Rows from block 7, named by matrix and row number. Each number is 128 + 24 x the weight over its row's rms, rounded and kept within 0 to 255. All counts start at 0. After the name is the row's rms in percent of the matrix's.
# skip: long skip projection (model.blocks.7.skip.weight, 160x320), inputs 160-239
skip.4 097 [ 94 125 170 129 127 101 113 185 132 161 108 145 143 159  98 126  99 108 124 156 127 111 140 148 116 145 133 153 143 130 158 154  94 137 147 146 105 130 117 132 154 125 160 158 152 136 145 123 108 120 119 127 106 158  91 168 120 154 111 117 149 109 140 139 142 164 129 111 145 166 107 153 118 117 166  62 141  91  98 152]
skip.5 090 [163 118 171 149 126 110 124 135 142 122 150 134 142 126  82 103 101 122 163 133 126 128 141 120 102 132 131 127 119 120 159 134 135 136 119 157 117 122 137  94 123 146 122 105 153  99 100 134  71 159  91 131 126 140  88 101 171 132  90 137 146 161 141  83 154 119 134 140 127 156 142 150 169 122 138 113 116 154 132 102]
skip.6 094 [150 126 120 158 174 110 132 105 102 133 129 149 118  96 155 111  92 147 111 130 134  82 147 159 161 126 143 119 125 125 100 133 119 121 155 135 163 124 132 172  84 147 128 109 135 172 116 123 149 138 103 156 101 102 130 129 123 105  96 138  99 188 127 108 120  91 121 134 163 146 167 133 111 142  94 125 102  88 170 154]
skip.7 100 [106  71 121 120 121 137 129 144 147 131 125 116 138 167 153  91 166 122 121 125 128 150  99 145 140 123 157 122 123 164 100 149 154 172 153 115 119 143 119 114  97 144 121 137 103 124 117 144 107 120 139 108  91 133 120 119 125 108 140 147  78  96 119 141 141 128  99  99 126 156 139 102 150 115 102 150 154 149 128 132]
skip.8 094 [103 153 136 128 131 148 122 130 124 134 107 128  97 125 149 132 184 105 147 120 144  88 157 162 125 144 164 136 136 126 117 112 101 121 148 111 169 140 135 141 160 132 161 157  83 149 126 185 121 106 118 126 123 164 134 131 100 123 102 138 118 109 124 130  96 108 173 105  92 113 101 124  73 112 128 131 118 133 136 141]
skip.9 095 [124 112 100  94 121 122  93 125 157 106 115 125 137 132 167 155 154 133 116 133 152 116 126 126  78 155 159 109 128 126 118 148 136 148 114 113  92 136 122 106 185 119 152 101 160 132 142 119 157 132  95 139  89 131 105 158 116 115 161 153 111 139 163 167 127 113 116 164  73 109 140  99 140  92 115 109 157 111 132 150]
skip.10 090 [112 115 160 166 155 130 130 116 102 136 115 156 108 140 139 159 131 167 133 125 141 133 125 125 149 144 148 103 154 115 152 123 148 109 105 147 163 177 139 164  91 129 147  94 101  76 126 109 118 162 131 129 168 139 131 163 126 123 151 141 140 112 116 121 155 108 140 138 144 139 123  98 160 121 168 125 148 119 133 188]
skip.11 108 [134 144 119 131 126 155 137 119 114  82 173 134  95 106  98 131 121 123 131 122 137 158 105 132  78 108 122 133 110 135 107 123 137 113 144 105 135 114 128 117 108 135 136 157 101 161 110 125 154 149 143 118 145 106 131 132 118  78 134 138  92 106 115 111 133 144  95 137 145 114 106 140 138 168 118  85 127 181 109 153]
skip.12 099 [122 144 106 182 120 124 111 137 135 135 127 127 133 111 127 128 122 163 127 139 129 124  88 133  97 133 115 116 118 134 141 119 118 110 117 125 129 133 125 145 140 115 125 126 137 128  84 106 102 174 130 119  86  54 122 115  92 118 140 128  98 121 167 125 123 135  90 156 119 108 135 137 158  89  96 140 106 115 166 134]
skip.13 109 [122 134 129 162 125 102 127 138 145 198 133  78 160 124 152 141 132 158 123 125 122 113 131 128 110 147 134 145 120 138 131 143 120 111 157  93 121 150 156 155 141 154 141  87 112 111 113 143  85 139 156 115 138 153  79 196 143 160 137 117 150 178  96 102 133 195  87 121 103 133 156 126 140 151 117  89  75 111 153 104]
skip.14 102 [106 122 133 143 143 113 142 138 134 123 166 111 162  88 130 119  78 122 132 151 140  93 130  79 136 148 141  86 142  94 138  93 167 153 141 145 131 151 153 113 146 132 141 108 153 202 151 136 205 102 139 146 144 116 155 138 132 140 113  98 109 133 124 122 138 115 155 107 117  90 116 110 101 183 132 128 126  96 123 140]
skip.15 093 [129  77 157 171 102 103 165 135 108 156  63 128  94 113 151 119  81 114 140 150 132  89 109 127 113 167 152 107 118 116 141 110 109 123 171 116 150 103 141  93 124 137  82 135 131 119 145 141 106 135 106 119 118 180 121 116 118 101 180 116 181 133 126 123 123 109  78 124 113 101 126 163 141 152 153 117 123 111 130 136]
skip.16 106 [103 153 148 120 141 159 123 126 117 138 158  77  93  96 145 113 146 115 101 107 127 129 134  94 144 134 139 111 124 106 134 152 103 143  92 108 158 112 143  92 134 131 108 126 119 134 130 102 164 167 150 121 146 130 129 124 116 113  84 126 106 125 111  87 114  96 151 128 148 138 121 132  88 118  78 186  97  84 110 115]
skip.17 101 [129 151  75 133 138 112 116 169 117 154 102 132 116 111 148 142 147 113 104 127 182 121 119 109  98 100 106  97 149 103 149 157 126 135 171 115 139 105 152 143 118 140  86 106 144 158 129 129 149  90 133 109 155 155 121 140 151 150 105 139 103 102 127 157 105 124  90 136 159 116 132 114 121 139 139  88 143 136 116 134]
skip.18 095 [123  81 138 115  98 149 179 146 122 136 170 136 130 109 159 119 155 113 142 128 118 155 136 177 145 119 147 122 141 111 157 112 123 144 113 130 133 139 112 126 148 148  72 140 104 107 149 116 100 137  67 116 122 117 159 124 122 133 138 137 109  78 131  69 117 104 103 133  89 129 154 110 123 109 130  92 108  95 113 107]
skip.19 094 [140 138 118 130 118 151 114 135 104 106 123 114 151 118 152 140 152 137 148 145 131 117 165 112 142  93 100 135 127 124 147  91 106 117 161 115 104  98  71  91 149 106 136 123 149 122 160 128 128 149 122 127 115 109 108 103 101  56  93 111 127 148 139 107 124  99  77 117 130 178 110 160 135 100 152 123 141 104 139 124]
skip.20 100 [124 108 132 106 117 131 124 155 124 151 123 172 122 130 139 131 154 124 141 110 132  95 136 107 102 150 131 125 119 155 125 151 163 116 128 170  74 171 104 144 142 127 115 102 159 174 137 121 144 164 130 101 129 136 126 112 113 130 138 135 141 104 117 121  88  92 111  95 136 112 111 132 143 120 142 173 116 113 167  87]
skip.21 106 [109 160 144 130 116 131 120 123 135 104 107 144 121 151 100 134 157  95 134 126 129 138 105 156 134  92 166 133 152 157 160 110  88 106 160 141 124 163 132 129 152 133 139 151 157 100 137 113 148 104 115 160 109 147 129  97 111 131 188 119 106 149 114 130 135 122  96 125 124 101 146  89 124 110 147 106 129  91 151 117]
skip.22 106 [127 148 148 109 115 137  82 137 104 168  87 139 115  80 110 169 157 109 110 134 137 170 120 112 126 136 134 104 139 145 107 153 126 150 122 129 111  91 134 119  78 127 125 156 143 116 162 121 152 168 156 128 128 112 152 131 148  91 146 127 128  97 155 123 124 147 109 140 165 159 115 151 123 118 134 123 123 102 155 113]
skip.23 097 [126 102  88  98 126 107 164 157 149 148 103 111 130 108 133  87  72 133 143 143 128 107 126 120 138 141 109 146 116 110 126 131 137 122  79 101 145 123 131 119 119 161 118 129 161 149 110 156 137 178 140  88 119 149 159  94 169 106 171 137 106 175 134 156 146 149  84 110 112  99 157 137 137 109 150 137 144 136 159 200]
skip.24 102 [160 131 116 110 134 165 126  94 118 157 110 121 116 144 129 140 128 118 114 122 139 135 124 132 139 114 128 104 149 164  95 130 129 169 152 145 115  94 131 105 169 110 125 150 145 113 128  88 152 112 132 108 130 137 130  96 110 125 132 136 107 132 123 122 133 123  99 160  96 133 125 126 103 129 130 129 135 127 116 131]
skip.25 099 [ 94 114 128 160 150 137 137 130 105 118 120 106 122 153 114 123 142 147 148 144 120 132 120  92 118 154 110 147 136 125 111 127 140 151 131 130 129 162  95 137 151 165 142 155 138  92 118 151  78 142 139 168 132 104 135 126 108 173 123 112 116 143 124  72 121  80 114 140 122 121 156 146 139 115 134 148 146 116 154 119]
skip.26 099 [110 155 105 119 122 124 161 146 122 128  91 100 107  77 155 138 128 130 104 143 104  96 141 123 133 147 140 124 119 145 147 140 150  94 173 133 125 116 121 115 147 144 141 206 126 183 136 103 112  86 168 149 150  92 112 162  76 138 112 118 134 130  80 116  98 128  59 127 120 115  97 116 111 133 118  99 112 121 139  89]
skip.27 095 [114 147  94 125 112 113 153 129 117 118 127 154 124 142 142 120 162 143  69 128 129 138 125 134 116 123 146 126 160 122 131 149 105 151 161 116 121 134 134 112 106 105 168 139 137 150 139 105 112 109 134 140 110  97 114 123 135 141 156 130  95 101 116 126 121 110 161 142 137 170 131 123 154 110 125 148 138 134 137 138]
skip.28 102 [123 102 174 165 138  95 148  93 124 133 136 152 113 139 122 124 144 144 114 131 152 152 146 102 147 161 136 116  93  98 151 112 111 128 138 156 107 115 105 131 169 130 136 151 173  88 143  99 140 118 141 116 143 112 137 122 162  93  89 110 139 148 149 128 137 108 124 119 134 170 122 138 135 138 140 166  67  86 156 177]
skip.29 112 [106 113 121 114 116 139 115 152 140 129 129 166 112 145  94 129 151 150 143 113 116 100 122  80 115 149 131 119 134 106 147 154 127 103 137  93 113  95 143 127 105  99 150  89 101 133 126  95 141 152 121  96 145 139 163 131  96 142 117 126 146 132 154 105 135  98 162 100 142 145 107 141 137 114  86 175 142 134 181 150]
skip.30 102 [127 135 107 134 133  99 165 121 138 147 173 167 134 120 173  99 132  76 124 169 137 171 116 125 126  97 131 116 142 126 140 179 116  89  94 119 155 133 129 132 127 140 109 111 107 107 141 125 137  81 132 140 121 133 137 128 141  73 115 114 142 134 124 138 130 141 152 150 124 130 103 153 143 152 146 109 145 128 120 140]
skip.31 104 [127 124 154 129 145 129 136 120 148  70 123 100 124 197 153 104 108 112 144 106 112 147 106 113 137 151 107 111  98 134 113 118 150 164 182 141 140 151 172 116 168 106 134 132 134 149 118 138 117 173 131 158 126 119 126  82 133 103 166 129 103 118  93 124  97 106 105 129 102 109 117 136 149 176 136 109  98  92 144 109]
skip.32 095 [105 105 112 134 105 133 135 106 109 146 103 113 175 162  98 106 114 115 141 142 112 123 139 116 133 145 126 165 101 189 125 112 171 138 143 139 106 160 144 116 156 136 139 156 158 156 110 163 123 100 135 107 132 112 149 127 173 152 134 140 139 104 116 141 164 114 125 106 194  96 112 167  96 132 144 125 171 108 140 119]
skip.33 105 [104 102 174 112 119  97 120 117 134 150 163 110 116  92 152 147 139 130 107 156  99 149 118 119 106 147 114 134 141 119 146 148 182 125 135  99 144 133  68 128 110  94 135 147 107 151 160  94 109 142 135 119 127 131 128 140 135 129 136 181 125 129 104 146 128 157 111  98 119 148 152 165 136 144 135  97 208 126 116 130]
skip.34 101 [146 139 142 135 120 158 125  89 102 125 145  94 112 128 124 116  80 134  94  97 143 111 156 110  70 140  94 171 129 149 104 158 117 100  99 133 128 125 129 132 122 135 119  94 126 142 127 128 101 103 128 107  92 122 128 133 109 102 113 125 124 131 133 146 128 120 154 150 148 108  52 156  98 100 119 136 116 166 145 158]
skip.35 102 [101 137 118 124 140 153 114  93 119 166 169 170 142 138 118 110 162 156  97 167 126 105 132 147 111 139 133 146 109 119 154 102 132 146 123 119 144 124 124 113 104 153  96 136 169 144 168  97 105  93 158 181 145  94 116 156 129 112 156 132 133 107 104 116 134  78 110 109 106 107 136 120 144 124 111 138  89 137 113 141]
skip.36 099 [137 135 148 140 150 148 114 136 101  85 150 139 140  99 107 114 148 142 137 102 140 110 129 126  94 129 152 100  53 112 125 103 144 124  92 127 128 105 194  89 152 109 149 163 115 132 144 148 124 155 176 105 141 147 163 138 132 123 133  97 137  86 130 126 101 138 122 133 125 116 143 147 155 135 183 141 133 187 119 138]
skip.37 099 [111  96 156 130 126 100 133 147 125  81 116 118 153 135  97 134 101 164 147 119 188 107 135 129 155 155 151 135  85 131 121 107 129 157 156 117 135 138 147 122 117 153  82 139 146 129 103 108 147 130 154 144 117 159 120 107 134 100 139 153 147 171 106 161 139 128 112 152 138  93  99  83 153 146 106 100 132 134  83 108]
skip.38 101 [116 115 126 118 111 130 179  86 100 156 135 148 104  89 102 104 104 100 149 132  97 118  95 131 136 134 128 151 118 151 183 150 127 132 113 118 151 139 146 122 109 138 140  84 135 121 111  88 125 155 105 103 145 155  99 149 136 149 116 154 128  85 121 104 142 109  97 126 118 107 121 124 111 153 143 181 140 120  71  92]
skip.39 093 [155  91  95  95 135 130 141 141 137 136 162 114 132 134 163 158  97 139 157 153 140 132 159 158 125 143 125 158 102 161  99 141 108  75 101 146  86  93 136 148 130 134 145  92 160 148 150 139 177 142 155 182 149 133  97 151 129 123 151 136 120 129 113 111 147 154 109 155 135 100 117 142 145 142 102 109 117 130 129 141]
skip.40 101 [160 159 105 137 133  79 185 129 143 117 114  99 128 104 142 164 113 148 116 112 133 132 140 111 114 160 129 115 182 134 110 125 135 112 116  93 136 121 107 118 134 143 155 156 159  90 131 122 162 167 128 147 142 156 121  88 156 108 164  87 163 134 145 147 132 116 116 127 148 115 152 111 109 124  96 127 150  99 107  78]
skip.41 096 [120 131 119 152 146 109 151 126 153 133 146 118 125 144 127 112 145 126 141 129 136 114 135 110 121 144 159 107 103 142 106 127 110 139 153 160 120 159 133 107 124  96  97  91 156 133 128 191 115  83 110 108  90 123 110 140  94 107  98 151 141 112 148 117 139  98 138 112 105 114 128 136 133 143 145 171 142 161 122 140]
skip.42 101 [166 159 126 136  95 140 181 157  99 147 128  95 143 179 174  62 128 137  94 105 136  90 103 136 169 136 128 119  92 132 143 114 171  94 116 161 165 137 143 135 153 143 118 116 131 171 127 163 140 164 137 112 132 120 112 121 115 152 112 128 171 149 115  93 136 100 100 119  98 154 140 136 142 118 116 129 124 124  91 125]
skip.43 093 [148 100 131 146 129 155 126 136 119 135 131 102 112 127 132 149 156 125 136 132 144 136 165 143 120 127 124 124 115 132 122 118 163 110  95  92 125 136  94 132 114 118 134 100 154 108 130 103 124 179 133 165 116 105 115 180 125 143  96 121 164 128 135  95 160 131  87  93 170 143 131  85 117 126 129 118 148 131 136 138]
skip.44 096 [ 81 113 126 132 113 132 132 137 152 171  76 111 128 116 117 155 117 114 138 147 125 105 147  80 161 125 114 121 165 133 144 160 138 132 115 134 136 132 133 123 161 125 108 132  93 148 111 117 126 120 115 123 111 115 171 134 104 115  85 133  93 154 150 117 136 139 116 139 123 108  89 121 141 117 132 114 101 135  94 149]
skip.45 098 [135 162 110 131 133 164 110 167 148 115 154 163 134 129 126  92 155 129 133 135 114 100 111 132 154 138 124 141 110 143 153  95 127  83 102 108 149 141 147 168 161 132 120 131 145 119 133 126 112 170 169 118 114 131 122 118  65 146 138 154 137 156  98 114 124 165 152 129 140 156  70 133 109 141 115 104 145 127 123 129]
skip.46 102 [134  83 100 168 172 148 134 121 121 114 146 139 138 108 148 115 171 123  83 155 143 153 129  84  86 148 161 135 128 118 132  99 163 136 139 138 108 131 140 136 100 131 115 128 142 146 119 102 131 130 122 167 137 131 148 132 120 156 109 151  95 114 135 123 166  92 129 128 145 139  96 206 127 153 109 126 168 145 132 148]
skip.47 106 [111 183 143 100 179 158 119 133 139 144 130 134 160 109 170 116 120 178 126 133 133 155  93 124 137 151  97 106 137 167 177 151  95 104 130 152 181 114 160 156 117 155 125 117 122 121 145 132 126  75 147 123  99  99 141 115 122 105 129 130 146 137 150 112 156 104 135 127 166 141 100  66 129 167 144 116 118 108 128 153]
skip.48 126 [201 133  79 132 121 163 128 103 152 126 126 120 107 173 118 186 109 105 107  49 170 137 109 105 128 147  91 128 130 108 102 134 155 118 145 138  99 136 119 115 131 134 163  97 133 150 122 126 145 123 212 141 156 123 109 115  87 153 144 166 149 117 162  85 143 135 147 117 135 159 158 137 148 127 125 161 146 135 126 122]
skip.49 092 [138 135 122 160 142 133 119 125 128 104 123  96 120 178 139 113 130  83 140 154 136  98 115  92  99 122 132  78 119 134 137 129 153 118 164 157 156 116 130 124  94 132 143 156 168 101 133 158  89 133 121  86 162 108 126 117 141  85 142 127 163 145 140 119 115 119 102 136  97  70 126 145 110 145  68 121 133 103  92 127]
skip.50 096 [ 99 150 121 120 119 146 141 110 134 101 131 120 156 110  91 147 117  74 152 146  84 124 113 100 157 156 141 143  94  99 108 103 133 138 151 133 101 140 179 137 178 116  98 138 144 132  75 126 142 137 129  90  92 155 134  87 185  94 147 136 103 106 132 166 132 146 153 128 138 157 129 153 132 118 121 116 123 135 142 100]
skip.51 088 [114 175  99 154 116 165 120 132 142 139 108 137 118 142 110 152 137 114 122 109 121  59 141 111 147 129 119 127 140 130 106 103 149 175 122 107 120 150 125 117 129 137  99 139 120 115 124  88 142 140 153 141 107 142 124 121 110 138 137 147 135 149 122 131  95 164  90 114 142 115 125 137  93  87 134 128 117 133 138 149]
skip.52 096 [149  93 109  93 145  97 117 119 109 124  86 134 114  78 123 120 105 165 150 118 108 109 117 126 143  96 139 152 126 106 126 121 110 134 141 152 122 148 135 148 128 109 195 123 119 126 105 150 132 148 151  98 123 150 124 128  99 129 160 145 135  77 112 125  86 179 150 129 118 165 139 105 152 122 138 132 132 135 117  88]
skip.53 092 [117 145 139 107 161 122 172 159 115 186 108 123 141 104 143 121 130 157 140 108 113 136 142 124 142  96  95 186  82 129 174 118 131 167 124 164 114 141 120 133 157 160 141 116 119 152 141 133 129 108 136 153 144 119 120 127 125 132  89 142 105 114 106 123 114 148 149 160 110 114 101 139 142  93 130  87  95 106 111 125]
skip.54 106 [146 113 135 114 156 115 132 113 147 148 132 139 115 131 160 170 134 146 119 126 139 112 119  95  84 143 141 100 148 104 156 104 123  78  92 122  86 107 180  92 116 133 139 133  85 141 125 113  99 104 149  87 106 101 142 192 152 134 105 134 131 112 145 123 130 107 145 139 105 123 108 130 111 131 118 112 113 123 140 133]
skip.55 091 [152  97  86 123  79 142 144 149 127 152 134 160 111 125 154 119  99 117 151 155 122 126 112 122  96 149 135 152 140 137 148  96 101 140  85 117 114 117 142  97 156  98 168 102  89 108 124 161 128 142 101 144  92 151 140 103 137 159 167 111  87 169 104 141 176 154 102 169 131 111 121 115 151 121 116 171 180 137 124 107]
skip.56 097 [179 167  71 100 129 108 102 125 127 143 142 124 178 113 137 133 143 109 123 123 140 170 109 119 125 153 116 107 139 124 125 155 158 136  91 140 123 149 119 147 126 131 161 129  97  96  80 120 162 133 126 110 109 119 124 126 115  83 182 152 166 114 110 151 123  96 142 121 129  97  82 151 109 117  83 117 147 151 113 152]
skip.57 104 [128 127 143 148 156 121 144 161  93 112 148 112 139  68 147 168 110 134 115 124 101 135 119 128 132 122 120 160 153 135 110 156 149 184 156 147  84 113 163 132 115 131 146 128 149 121  88 132  94  92 110 129 129 165  89 125 162 154 114 136 148 139 129 108  94 148  68 152 151 108 146 107 141 117 130 147 103  94 145 111]
skip.58 104 [122 102 118 182 110 162 116 136 148  79 157 120 107 101 140 165 127 138 124 180 141 106 135 144 140 117 148 115 112 142 105 127 132 136 161 150 121 105 132 122 143 111 103 127 139 146 139 125 175 129 140 131  91 124 130 124 115 139 155 156  94 133 114 143  92 124 124  93 138 126 100 151 148 105 129  96 137 168 127 140]
skip.59 099 [ 61 113  96 178 114 134 124 162 146 123 132 138  99 110 131  81 152 118 153 141 124 128 124 120 166 139 138 130 118 115 120 109  95 138 113 131 169 145  97 104 131 126  92 155  90 104 159 133 149 154 144 140  95 112 163 153 132 104 118 142 149 112 102 143 145 151 106 131 136 130 126 114 125 134 133 120 105  78 117 133]
skip.60 102 [102 122 130 144 170 137 156  92 132 154 139 156 142  98 127 107 112  69 112 126 150 110 118 128 122 131 129 150 140 111 172 138  88 127 123 129  97 118 114 112 132 167 125 161 139 133 130 132 117 128 146 134 125 102 116 137  98  82 135  92 177 115 162 115 165 137 110 123 137 130 128  90 100 129 101 133  97  83 132 181]
skip.61 105 [126 141 124 109 112 104 117 132  90 160 126 141 161 113 169 137 160 118 107 141 134 138 136 107 134  95 118 143 101 135 125 147 175 129 127 107 110 150 136 136 180 132 160 130 174 130 142 103 156 122  91 110 117  93 141 146 122 139 122 163 140 109 116 112 131 125 111 130 130 101 157 172 116 148  98 101  85 100 104 132]
skip.62 095 [175 110 141  92 123 169  95 100 127 159 142 117 128 120 143 120 145 171 126 120 156 131 153 147 104 145 141 150 145 110 138 124 143 154 112  99 122 149 136 141 141 108 118  84 157 106 155 130 140 128 121 106  91 129 141 138 133 111  97 129 127 115 127 131 134 152 114 117 164 124 112 122 100 147 191  90  86 137 154 109]
skip.63 098 [129  99 137 117 129 125 147 133 102 165 151 154 138 137 107 138 147 118 106 119 128 134 118 115 119 145 143 143 164 100 128 154 151 138  88  98 101 152 158 126 152 120 138 136 122  93 123  90 145 143 131  76 128 146 122 124 132 128 119 127 102 111 142 145  99 114 131 129 162  81 118 168 149 182 114 112 111 154 114 135]
skip.64 101 [101 136  86 154 158  68 146  91 146 118  96 171 127 164 194 142 121 116  99 131 180 115 128 135 158 128 127 137 114  93 198 128 143  92 121 143 103 127 138 134 115 130 115 134 106 110 153 122 139 131 184 169 133 134 110  96 119 128 137 160 131 150 124 137  98 131 148 181 126 149 176 133 151  88 143 124  77 125 120  92]
skip.65 095 [139 134 136 142 126 109 132 133 137 133 142  97 125  96 141  96  93 103 154 113 105 153 113 151 109  96  93 105 125  87 135 102 110 174  83 137 114 115 110 116 167 163 124 161 105 118 135 159 133  94  92 175  99 120 107  67 121 158 113 142 107 120 120 137 144 122 113 143 134 126 118  71 145 169 130 126 117  98 154 119]
skip.66 096 [131 139  67  99 144  94 100 121 121 129 173 110 140 107 167 135 137 103 140 128 110 164 155 163 137 150 123 131 106  90 109 116 115 161 133  96 164 127 151 150 146 121 148 123 125 110 110 118 152  90 112 123 146 132 104 122 149 151 144 124 173 156 100 135 158 116 137 148 126 135 125  99 116 135 108 141 150 116 127  97]
skip.67 090 [134 158 150 130 102 121 145 139 148 171  72 136 158 119 113 106 133 197 133 131 146 154 126 173 136 168 175 114 136 137 134 123 157 144 156 129 127 103 116 123 125 172 148 130 104 144 127 134  85 105 151  73 118 101  98 148 118 132 194 147 126 111 113 105 103 156 188 101 114 120 126 127 150 119 122 128 104 122 171 127]
skip.68 094 [113 126 141 122  87 107 137 127 107 128 140 183 161  96  87 129 119 135 176 132  83 136 187 141 126 117  94 138 109 161 159 136 135 100 134 149 165 149  99 135 135 156  99 116 125 136 125 119 143 125 114 110 125 166 121  95 184 114 124 115 154 197 154  90 160  95 138 114 139 171 123 144 102 159 132 145 130 142  98 119]
skip.69 104 [166 108  76 144  93 132 122 155 122 128 117 106 153 148 104 122  97 106 120 126 114 136 126 141 114 142 141 114 148 145 160 119 157 118 163  99 104 160 143 116 132 145 119 139 116 169 117 115 141 139 149 135 135 117 150 157 126  86 131 125 139 111 160  79 124 124 110  97 114 132 102 103 123  65  74 154 120 130  94 110]
skip.70 103 [162 133 142  99 106 143 124 113 133 136 145  87 176 118  90 149  99 163  72  99 124 163 115 139 111 134 103 146 123 134  99 151 147 130 156 152  83 134  74 130 137 179 110 114 133 130  77  78 151 154 105 138 141 122 148 125 159 162 139 104  82  94 149 134 142 160 148 129 108 129 147 162 129 138 124 173 171 156 110 142]
skip.71 091 [125 127 107 118 155 156  93 100 125  98 141 118 124 129 142 137 169 171 118 116 120 129 140 105 115 162 120 116 118 114 122 108 106 112 113 101 111  98 132  88 100 150 131 120  82 177 110 143 116 120 124 151 144 165 129 134 118 166 109 120 160  90 102 109 172 132 122 146 109 117 119  96 134 140 145 102 156 103 128 181]
skip.72 100 [140 123 101 103 106 144 101  79 129  96 110 122 119  88 140 105 175 147 113 122 107 117 110  99 145 120 150 118  91 111 157 150 105  87 142 136 117 146 118 151 113 127  81 105 140 118 110 107 105 156 153  86 151 130 123 136 137 123 100 125 165 114 129 158 127 127 153 118 139 113 165 127 121 102 135 170 154 105 160 114]
skip.73 102 [133 135  94 149 148 127 135  84 151 125 117 106 140 142 158 118 125 161 113 110 140 159 119 108 132 168 121 141 112 132 162  95 126 122 112 122 153 140 105 154 103  98  69  73 165 110 161 123 142 127 113 134 144 124 159 146 123 150 121 138 123 142 137 123  91 182  91 170  91 134 136 118 152 112 138 146  69 111 131 152]
skip.74 098 [167 141 106  93 108 132 143 114 128 138  95 106 107 157 155 157 102 147 161 128 159 131 111 117 111 147 110 165  96 124 140 112 154 135 139 144 143 145 129  84 154 144 116 136 152 126 135 121  72 123 110 116 125 139 162 119 109  88 135 117 116 130 115 140 119  97 120 136 136 135 140 143 167 137 104 152 150 137 113 117]
skip.75 102 [144 132 119 110 118 142  99 129 147 119 129 138 110 135 117  82  82 129 105 103 101 123  94 113 105 147 166 130 156 116 101 129 169 117  96 138 106 118 125  99 116 116 141 112 109 149 139 111  91 125 154  93 167 122 101 177 113 157  82 121 147 147 150  98 167 128 107 127 131 116 116 140  95 118 139 115 122 128 112  71]
skip.76 096 [ 92 151  88 146 152 132 125 146 150 159  94 131 136 150 109 113 137 147  85 144 101 136  93 144 140 103 122 105 161 150 125 149 156 120 147 128 122 145 117 145 121 131 122 111 116 160 111  98 124 149 118 117  91 106 111  91 116 157 110 145 107 158 158 148 102 151 114 168 114 117 165 122  96 100 115 128 166 136 102 114]
skip.77 101 [175 111 169 122  65 106 128 157 123 145 145  90  97 145 112 131 108 124 118 133 112 106 157 165 134 150 123 138 119 141  84 115 129 116 141  95 148 154 142 143 115 118 112 136 106 125 143 145 154 128  86 137 154 110 109 107 134  82 173 110 125 130 131 131 100 148 145 151  99 122 104  92 153 133 154 120 123 146 134 121]
skip.78 099 [114 117 105 131 165 150  81 184  91 149 108 125 129 129  91 114 123 134 140 144 112 102 153 119 143 133 141 130 131 156 126 145 186 155 103 187 150 161 156 152 150 140 176 133 113 172 123 150 113 114 158 138 124  83 122 105 135 170 142 127 131 139 153 129 166 107 100 169 141 105 148 139  82 159 135 109  95 156 144 143]
skip.79 099 [135 153  86 115 124 150 113 134 165 163 142 127 136 125 175 121 159  95 110 134 123 117  99 124 127 125 108 104  96 102 141 121 122 154 121 130 164 168 143 134 137  92 160 119 128 122 169 106 158 101 135  98 101 182 104 153 109 162 109 138 139 144 174 124 138 133 139 152 126 158  92  97 113 142 109 127  85 157  68 160]
skip.80 094 [147 122 119 154 173 157 148 119 129 160 108 143 119  99 149 127 155 147 119 128 129 132 133 134 148 116 150 135 124 120 116 101 126  76 140  91 112 140 145 119 101 108 156  85 104  98 124 159 137 101 108 131 107 156 146 107  94 190  93 117 152 122 128 116 148 130 137 123 135 101 128 113 115 146 140 122 146 134 132 128]
skip.81 095 [130 112 113 146 154  72 126 140 105 137  98 131 123 104  97 150 116 113 116 106  88  92 150 158 132 123 138 149 156  77 140 142 143 146 145 136 112 118 106 122 134 156  89 119 140 125 147  75 145 140 122 132  88 151  95 115 131  82 113 127 140 117 114 121 105 137  78 145 131 160 104 115 120 154 160 147  95 166 140 135]
skip.82 099 [135 145 131 132 145 133 148 123 124 146 129 159 110 146 112 108 102 154 132  83 110 109 153 151 129 106 141 146 149 175 142 142 123 174 140 142 194  91 113 173 183 116 128 101  94 139  72 103 146 125 124 103 160 132 155 110 131 130 152 120 117 135 149 137 125 106 162 127 111 166 110 112 126 114 146 111 127 122 130 125]
skip.83 102 [104 146  96 123 159 184 116 141 111 131 103 136 148 123 149  80 115 208 117 106 117 133  99 120 148 105 121  90 134 111  82 159 121 122 123 106 147  83 101 134 157 112 167 145 130 181 119 125 149 151 133 123 121 113  96 146 172 140 141 145 134 123 168 134 102 135 157 131 122 145 163 110 115 122  91 171 124  99 109 118]
skip.84 099 [ 86 151 118 164 135 149 148 152 120  84 105 113 114  74 108 159 129 120 125 136 116  95  74 175 142 113 161 155 131 126 131 180 121 130  99 170 141 139 155 101 139 142 108 117 136 113 133 148 119 114 119 120 105 100 106 133 144 129 137 143 138  74 155 123 127 156 143 113 117 105 135 136 132 155 142 117 123 135 120 114]
skip.85 101 [119 129 158 169 108 138  75 125 114 110 127 116 120 140 138 101 128 121 131 124 115  93 126 141 189 173 177 121 153 155 107 108 166 124 138 132 119 116 101 115 163 122 119  94 132 171 132 155 101 125 112 119 126 104 154 135 124 117 130 170 150 105 109 135 113  97 113 127 178  85 118  98 168 143 137 132 126 149 113  98]
skip.86 106 [123 169 157 128 147 145 120 146 150 131 113  99 136 113 143 113 147 105 115 146  95  98 164 148 128 176 128 148 103 153 130 179 101 121 135 101 144  59 114 122 107 133 136 129 129 161 122 125  83 133 122 142 139 141 135 132 133  82 179 123 150 120 155 172 166 142  89 161 153 153 108 151 131  97 135 137 116  63 103 111]
skip.87 096 [119 111 136 118 111 138 108 135 136  98 126  87 127 117 173 136  96 106 121 149 119 110 151 131 117 119 109 130 100 125 137 137 102 136 137 135 108 132  91 127 163 151 118 115 120  63 158 144 121 155 130  82 117 131  91 129 164 141 110 116 144 104 147 112 106 123 102 153 117 123 136 167  78 108 112 140 160 139 103  95]
skip.88 106 [158 153 123 123 119 114 128 121 144 146 180 141 131  81 131 101  96 122 134 142  87 167 163 134  83 132 124 136 145  92 110 165 118 138 144 127 171 110 138 108 124 113 143 105  89 135 140 119 112 109 103 136 124 117 128 111 170 129 116 128 130  98 135 116 149 165 122  96 119 111 121  99 119 161 101 149 154 129  82 134]
skip.89 104 [ 97 119 101 182 132 122 201 135 135 117 154 162 150 129 159 112 150 143 106 138  92 167 145 127  83 125 115 141 140 131 146 109 107 134 128 113 135 130 141 134 122 131 118 137 143 107 124 121 140 142 127 158 134 167 161 109 107 163  99 141 138 139 127 146 128 154  93 190 128 137 139 156 121 130 150 181 145 128 150 143]